config = dict(
    encoder_bias='none',
    encoder_patch_size=[8, 8],
    encoder_layers=8,
    encoder_register_tokens=4,
    decoder_attention=False,
    residual_init='scaled_by_depth',
    beta1=0.95,
    batch_size=128,
    lr_schedule='wsd',
    decay_fraction=0.4,
)
Rows from block 2 of the encoder of a small segmentation model, named by matrix and row number. Rows with one number within an expert belong to one neuron, the router's apart. Each number is 500 + 25 x the weight over its row's rms, rounded and kept within 0 to 999. All counts start at 0. Numbers have three digits each.
Before each expert's rows are labels from the 100 images, of 14976, where the router gives the expert most weight on average: "responds to" is what is common among them. Only what is clearly more common there than usual is listed. The data: rosettes with rotational symmetry.
# router: router (encoder.blocks.2.mlp.router.weight, 32x384, trained with AdamW), inputs 0-191
# up: expert up (encoder.blocks.2.mlp.up, 32x96x384), inputs 0-191
# down: expert down (encoder.blocks.2.mlp.down, 32x384x96, transposed), outputs 0-191

# expert 14
responds to: pastel
router.14:529531531527531474487501548502476510474539491515501544481474492509563480534492498525462495481503507505499478502478497519483479489504501498482526521462487489555471492545520514491478480519511468488494496536498503499472499535482441530511468483496546462479539477455493532488498503498531521483511467525492529533509533467499502506534489508546499504500516490485478496502495553533489506544491508455481550507509499518475477485500506505502503497505474539471498488463453509517457518520525495522470495537475472514547540491507540531497504484502483488464527462475453477469504522507486478513
up.0:516526498510465488482503511495543449480502509500503490481514478510502506508481479505503508475515490502486483504490490514491542492470490506456617497481533522499492550500543473500533521519503518489483501492481492504537542500467501553519481446510433504491519498510534507516498490489493488493478496465544528491553550503477487464498495508490488488469503512494492442491521543494501489528467483492515506499514512536545458486505488509470495491502492524496511488507496502485406495519504493506513503468483513425460476490518440492476485531504487499486467491493531573533516449481522534501
down.0:499499522517520506445507497491497471548523454514456480511487451493508488471546504545474513486510490526510488497454488483485519495483514502459500487503491499532478512537484506509538517468492481485483493497513498457502535508531479494500519537547434475503513502545488481500526504539534497514560500498488478494514494529494531502509507522495529507522496477523512510496500554488532524512480460508487459518508482457505434437496461505457498531488478503494525516484521503498503501421501485483522474538536508491496490499511496508509514514503517498482477491447501493500531500519527536511

# expert 20
responds to: pastel
router.20:476489472518515498480481509483489480464504512500443507495530503485549504546537533556434507499498502480527527530514486474460460516495474488487511551461545515564460481540490510555505494512474462547528484499535507510521474466513494524498471491520467523477493494472464501481495484486524485500512496511464529513517523505484546537502525461537515525469492490516518518513465482538517477540509511530457526475519475470499432480559491539461460479487461507502517505464525523517524521488520482520479488469501509496551474455491503471510502526546537535487501501502491456486523486466491462542
up.0:474503498510473490507496543493501540505491478483494435499537486505563537500514492509503492507508508487499495512480489489501517400516507501501561505499491545496487535530490567499497512497506480497556517510473513517510501498512463460496502516507519514520511502493528515431541447476491505508491462502527504515496481506498503489493558482504537501503480481559495420486471507499416500492537497504495496510538535513520486500478493494488509510507499507525554512500461513531500504511497505495487505549498490491520501531515506494555530479495451489520430480544460497538491497476488509498
down.0:511501544478510502520538486513511502515530505517538516486497486498545498503484517528451500490466507517497497488499546496497498497500517523465500478515492486524518514478499496443500518550500486463487503484465501502481504570505464506522490501548503510516567495542475533431507554448479501505478482499538492544478523531502494519526443501509464513495495501504507496508521513510471496507491503511526435476485503487518494456502492540499512504504506476484514506506506482459462492468499477530548516452499553469503527499488486500531472511457473473530474490459506501489492502493574522498

# expert 21
responds to: three-fold
router.21:529488518484472467476478477469466448475510490452527552485494561495565486543510465525538468464519524518506467442487533516523517542507512500476502496500530508535466476497513525509505518501499499494476489532525509511490486500495490489529505515510480470488484534485487494474510570511547531566538467492508526493521492499501499505511529495486454500489527476486446542462489510492528487544523507490487538490429506490537481493518470545523495467521471485515462507500513519519468507506474509504490492535540533505466483499494553442483487468441524491506535507478488523516515514456468518559
up.0:514420500570497503496503486508490503514497482502496487492502500490476462498525496516511541490529504500500450499498486506513491486486458490510569439499483463515502486479490509472502519497482488503482512471525516469502449477502497502480505504464493509486458501496561504488453485499516498498530497498472506511525492496474497549482529511498540504450484512549507502490558534549511517504511468481564512506512498489515526500488577491517507508505478505498490468500563483475524512504535486506513504498480489505500488511482475432465483509562457485547488495486517496484515516508468502471
down.0:497500512477498489515502503529485478479512488475503501550512486496509510499503528499523533529570511466469508487501390504491502509476505511449514540492505466511485474463486499510502525503464517509493511466492521499491500508462494495504494477527494524485524520520434403477512478499554546522472481452517490521492520536508508480466512506497571494519528501478510488494478447514450494530523502464521523500500453426516462500486472487527494523500494523495508466498500500496480494464476524514498470478478469511499561513504475504495479505451503540468474495541498499498484489536493502490

# expert 22
responds to: cool
router.22:526476506472520522460468511528468493501466539522503497490505509531514471551472526501487504528497489508530477476501524518537499471424482552481493496445475502529446501482516541517477488504496497494540492486497465532531459461514496506470510468448476506489473502553461500533494537486523511529504495547493537462477493506510523502505480498519432516510505531505532515528505510475487530546533505512476503510504498516521479521491475524519498523497494516497503476491490545526459522480512521497486508515481515527490491477502506510502455474472485492474513526492504522471488476463530512520
up.0:502485522462497500480477430463483475502523496517493458485482502514564545499484475498476502521490420488486492491524504451502498498476531498473494533444506424567505503501507512532512500484511513463538499485484500480541480484515517477493479531540513500506495507464508499501500500460514528522516506506553471526517495521506540554493475567485459507466505499478498503511534511495544508532569500498494491498530498504549480489517523536501460476502500537506506491417497495528481520502524500535547503507571525490492424492484526488493466507447495506510514516527485478515506481510545497496
down.0:501498543461495480504496455479495473477477503507497485477554531502501531501485497486533502519487518489506509478505546483497613495414494499512514437498507503489513529497468498482524569497499486492512509534500491541513523496505482450510467504524475544500513516515501500508503488431485514495522470475534501507488511496513510500453522501496536500514491478497566515463496497475501477503502455545487502516501540488461432494506523515488514469484506460481473500542509507521481513471504482473499504471502490536528510547508460498498498481458492505482483532486509508520493482548477514499

# expert 7
responds to: earthy
router.7:545513513496486491500527542509522517461507514514483430488484542539530499547516532451493491520493512523538547502461489557491483517527491510473517513487459499529479515535505486495498467499522502503475498537442472513482538485466486510507553514543514500475512524517460523537487501514488491545499494476509498526508538506467509512520542500523501497498476506490507503472452457503528524536529487464481510481471497513506463485547496563514473514487492488525491535505485477534507487538501499503494558498499464522495515461540480499485500492524544486470518492492537558485496533510468514519
up.0:449510503498560516506513526495500518505508494494509499477505522507506514548522514499516534509476488539500502505499443469503494495501511462520506449500506450503486502482509518460484499506511472451517491495509492499482499491509500499444517494507434450490486558538518508474499506487502514518509610516500589500502498528518468510502503502514518487484486445509470460456507500499508500514493502511525485533546492475491479505556514500552521517475499500466493498500504500492495524515502509500521525502498504507486489501502466488476499486477471488530500481546504479428523514614503533475
down.0:524497500489459549487482513513497496519503527449498489415495515513490502509534520522524483507498521510476502527511531483506517600509488520521504499495501484501456483496522511505456468501471509493513494493502444482507502509517523491528501500498516465521487504467484511504509498492485474503506499504508483453492496533512533510473514512468470478473473552549515521500496434513517502487487517500526497486527536501569487547476507505514508508504525492569494515494525492511509507448501478470521520488513477515488525522501501488492505521526527478471519540510499488501470494514487502458

# expert 11
responds to: grey
router.11:464481516466537495499487521443521505480511536503523504487522530474507512520480478479492494524500434489515480491501508518489497513488485529514519532497502513523522481481461505495484505512508491538498460482505498523493492539479500474504497560552551523474500508506479524549451488555512501497503497495490521476515492514507480536493494488449506449483503486443486513507450514514512488499503480531462482520499536465509521488497512515496503496490511491505523504516486440527449513487504490494470533493520489556488475520477499503477473481490516474517453514504486498522547500500502558530
up.0:518504539530514492542474561536493508421549506488492504477439498480480501474535501476530456408504549507513507480446509515500492461479465492503498489480501510503469513525553515536484596482500511492529508526498545527477479505504506569485506512514492494511552491527484545497503474506533528498501485444496491508501520490524497452505487476499457521523477498442500514545526509506500476475484511525492507503495453534500480519497509481500516499512488477446499504459507506486536534497493469532444516531491552499543504497522501522481513521465509486507510490532517497483490501529500494477
down.0:449535525469500486530544502470556506564483504583499477504411484466505532499487507524496508480576505466507557480495495548504477506485500540484530503503481501502522504561506523492502506529508498494488498499499486489513499464502515437512494500501489497510500508497480487503483488483476501497479485531503500478494511500520482491509459503476515499514509504482432513491507514487462493518494554490481481503528476482501497497509505488501479528467469501540463484507458516499511506506501477506503498517513534509528511499421505547500517501484521492459594514516487477490501527485491564477

# expert 27
responds to: warm
router.27:467508499471458500532494517551541468494518520521494508494533534491485487503514510548486492473510525529457507519497489501478556562503463487486458512466480496515476489449528437544501476511477482500516507506493519491461514504505492488526544440524508468494536478542519545458486497481480492513539475508473518474491517492487490496501472424545459515482477478525525495502520495530441497487522500537503479509544504513525518502547542551569539527492492537507533506509499550486481489518505559504489529512494496514475524528495511510459470464501507480509524448517485508476487466534533522497
up.0:506487498518517501483500481490489465501497501488518502507474524514457496551492502503496498473536545499497500450472534502505504430501508500608513495520500538479493520498476523456521502508464470502489495459515504516491502496493496445500499494500497460470502525530477550508486499525493509482481488500505521502460484485495514483510494507504492519508506491493500480494512502478431515467508496561508539495512447490475498447502505466531475510470524514481500485475485501493488526504459505543457483542519514529486511501507500481479501493483528538459528531495481491529500491473488503544
down.0:492504474498501500494533535498512449517494522509520493477494501498462569500543491475478507500499501487488457454488494489513500500492502530534431541485522525507519457513555438489515536522522511505510510533502538474526464518425513500476496488582510461487485493568443479496517529497540492486502481485529481507464486479450501504519459516487464479506549488462500542490490504484498507490524553471466479497577506500500527474525495474502484542495523478468507475523496487522499526507495519489474471485497479493492498521506499496435531505510475537483532554547495519484509502485494482488

# expert 1
responds to: dark; three-fold
router.1:512530448519470522526487510506475484467551507510488549491528540509529485516513545530491477522496468530478523466503482540505543499489527506517530533474507477534491502479534488527499509485459471507464499545495500508494525501528463498485515489476571497512525508472451496474471514502551477541527515504524513528532504482502516490520508503525462492518495512454499526500473486506564496521474520467529516512508456467531441527538468498490491497467493511490513535473556499507471495477505534518492537511496493485512518486538516460536454497437499489479485501531515519478539492511539472496
up.0:499453501498503469505496509502487513506499532571506535573502513500455512499493498513461501483468443503502514495497485496483537488501449500491513497481505497508523515483527482407516575494511498451503495479396504470528453494513487490528494487483477484505477525521468489502496401539506494541507495430497504491490493535502501505499469495531528482493528529523557530503506428486463491459531501480496500476502491530477492457542486505483508508497491501444481510462496502522495522444481490517487510529579513520448507502507490484504538503503520510500502514506509508513519490483507495509
down.0:520530516517484504509531498494519514511514501494506516539574507580481492524486423550460493510503511501511506485518495550484499482516489505504490472493494522493442450536513448540518499503498497523471430497496505514516496520515475514426498511504487494480489459492502522507512525505529530497509496501496508505496471504493498535479508476527507514488502498490495476476488485497504517498488493474477502470490505515509457514505488472493490505468468500517499501469511480504501489501494495507474463486466511476529532502431503500506515523499542517502515511441503503462480491506501504443